config = dict(
    horizontal_flip=True,
    parallel_block=False,
    inner_norm=False,
    num_experts=32,
    shared_expert=True,
    widths=[48, 96, 192],
    beta1=0.9,
    eps=1e-08,
    grad_clip=3.0,
    cautious_weight_decay=True,
    batch_size=64,
    final_lr_fraction=0.05,
)
Rows from block 2, named by matrix and row number. Rows with one number belong to one attention dimension. Each number is 500 + 40 x the weight over its row's rms, rounded and kept within 0 to 999. All counts start at 0. Numbers have three digits each. After the name is the row's rms in percent of the matrix's.
# v: window attention query, key and value (stacked) (model.blocks.2.attn.qkv.weight, 192x48, the v third), inputs 0-47
# proj: window attention output (model.blocks.2.attn.proj.weight, 48x64, transposed), outputs 0-47
v.30 098:477456515587518536430471474530556468480500486429507446525484476496439519523537540453575511518447491536530496507423485503534524576508537496514584
proj.30 089:456523545504545436474493473479490517527501453567491523515523514569616547473529505572479464433491512523506543525514510533464512417482502524434442
v.31 101:503571419472512466511534546535576483476564512483451455485437546550509469547597495485478478457536542534502544521470498556468529527497506479526564
proj.31 113:501468553541515500513514502472450520578484469531519546497547588469553590494506517531536546571535493457547396481552501496549516456502500513481506
v.32 118:480487487481510512544463515479475602467526430433538479414547454508477495486487514484563518466568476435571493554505484535458443479524506485488558
proj.32 113:553504471472516509461456476442524450539524572564478486480484609468542503508533554474524458454423499457492533459507502489539507484559453455529440
v.33 106:522510500573467519462482507497399509446481459470470532510525524530450546503470489550525494574527504496536542483525449563593507547490529534435433
proj.33 121:556433479487500525519493446505556505517488555485550421494522496483496449468464526424450470391432490482432496514482495456439529482482485457504457
v.34 109:488535473559452455379484494475505540421467504486521575510496457469540556487519510468527471512543516452484451464453539424506497503492550551453495
proj.34 105:539500556539553471595512534450521459491526486553502484522472441547447417534576514503522473515489515503537570555525470547524477492483481437525444
v.35 096:451465486540498508482524501521518552453584490454506443498526539448486459577499508433551519524488452507522532529527453448401553527544546547527522
proj.35 105:562511499491528500496503487464464497495396464575469556514531484542504525430474549501463454450494524559467430467518567534488438448516436482516476
v.36 089:523597465509521475534516467549443572527549453467501490502567461526563497501407517496543497493446480477577452531527486482424493488538478508472488
proj.36 087:470469422502525472421435477429543423510442466458464494502482537514437442450495470508449489458432508524422524470466497486516527497505486498557501
v.37 080:551478461487526477473525492427497542457492605484488569515516467426522577484500450482529490523529513408493422477525490468505503520492487575521539
proj.37 096:502566504496468489502515545513551488508537462496539493480536507567525415538509591482494497479515451472611487509514496535492450466521533387526470
v.38 109:582501405504443538472498381491504501500445540427499509517488478425478513520484502466516505557478492491558524552553490511447512501543498519489444
proj.38 116:520548503485561545494528507476476515494480448522479478491547543571490466420517463530479480383478487523440468492487575447475549434470456460501534
v.39 099:494496438517511505533446507499530500491527434441494467474555494485484447483567460483479491419507537562506489501403478524602523534461428481484541
proj.39 097:476462506470553465436520516447462482483512507535502542477430481467541548530417508485480490537457452426557511475485525533464511393543559485452497
v.40 101:497568487485569455473532498480494479473502555480541572556446526453504500472605513500556506419455504514468525540448506455542558486466547504531530
proj.40 088:492481526498441500526448458475537476536505504516487435439534444540513496487495523492444494560598547506571415436527555521503450506440495452476494
v.41 106:482497496535455487521465446592444458534431492528467477509515460547516443514551538572541506433504408458555556489525516532475526527508472511535527
proj.41 089:452517491428485474511507505515578526517565571492515557488498534470495527453443521498496512542489601585455496530473460457575541518504453514456509
v.42 088:589547440488494491463502519511423503532536461400463465576529449485505525480499473504547545522520500518483563536445484511503461457489437541508439
proj.42 087:484507493589509509566504455500554454454494518528436525466477540501446465409502489461445427471444548480453451451559489499472519486471532480509550
v.43 112:497590469446453515586456461501493438488553470445509503490509546463465503487437507496435477482556497480474465579553503495433464459487489498482438
proj.43 123:537486422518569575491523601525530543521422489556474534487479501499479504467525476488478523502505509450522510402474509494520570528548506516537569
v.44 088:467583471549552539500541500481488542537465482492525451509516479480512491593501596478441465567531438523525485519483526453524477458499477513470592
proj.44 097:545461462497509506498567544510551464458592521499520507510491553526491472475460547583576495436463574511536451435549534541521493498504538496537530
v.45 090:494448493456489492462533521534482499472440523531506399489510584540546523525472499509498551499460515593504483490427469428443510424445512488534502
proj.45 098:479477533550471480541531444498531485538482491573545495575497456480465415434456485526462500487533487510496457470554556547480461512526483531445601
v.46 103:500526530479524474576606569485463537518558514606487479487527510552520491473467505540497496547477507501498537558597482451541525453512476484492502
proj.46 094:510460502519477557503493474556570481556470516447511559531536504435481530609468541444470526534489509530543449461490483588491473511517540536499559
v.47 096:514448501530500504503458523553461543550569533506438510492608537540503483468440510585522507549492459493545548514551563476518550462544487545523503
proj.47 095:497525475476475559508465492485525474483475489524562563451409498468458466514437508488434475523486489527452520548476460500467527515476516431383433
v.48 120:458529443534500518478549536471528562483551494544510514413509481486488453517445471482456525380406472522500500549485502478495499490469578470475479
proj.48 108:570487504476552515478448446470501462502506529421508430541521530524545519473535545559553484613548485568512490505515538542496464492551468520526540
v.49 094:448560491594493511491496485426507547463530466471462513506554492487544568502496535552487418541506499537458455532501471409473538566460502482488467
proj.49 087:550444484478553518494526551526490473470469512524574454489499479488508439498546470470555537493525474571528506508499561619443493443552555520522465
v.50 088:455478539516585497494476495471547559525464530523611488437494539493524470477563554529528430496491492543506535437430504505472491449554485459503528
proj.50 094:456498454412489450499482453418479470464568523473477479546518507494469503591477518503508524464486494502475479529527595513536432548452560543482528
v.51 105:505495537536532540527520503567540469532545542458502508526494558469472521564453487601467521477450477414404484529524505533435520525557497508515485
proj.51 115:482570480447519550455467489484476526481471484503496450442442407464485475417543444472501504553495519567491479517503529468545539569428541503512472
v.52 088:458559459531571461497448511527510487511564459491495460585544515489568487550518470520529484510490495460472543443488430503516401512500534560524553
proj.52 093:513440506507507496447561546450501523507489520502514546412446467489378501474484522500508492492452508537601458494518587478493547541494460503501521
v.53 095:544532501508509460479563473474585510481454559516463539489559481541596511585468460493501485512463504467547498402466491534481500522496516427463511
proj.53 097:447493500506525472483506556490433552496559495482521414508506545484540538498556598588547482460528521525515507569530528494519447464511520464571504
v.54 099:479444504481424432504495486508467495463568554481473483518543505472479557476462559541510470562496469485557494550543558405468515479496530526473418
proj.54 091:507484528553530573492498527561526516498407486531527594503520451512471434529519454446464523509531497558473485510517490583521481496468444421463482
v.55 093:472501454470501550498445569467495503561550502474471481447455515525496453459481487564495559502484615516457547527530510523492440503519452450543429
proj.55 093:505570476427467450480474452512459489501421453532484506509482479441472575495460405517493433528462450483529478523450446542513488527511474553456517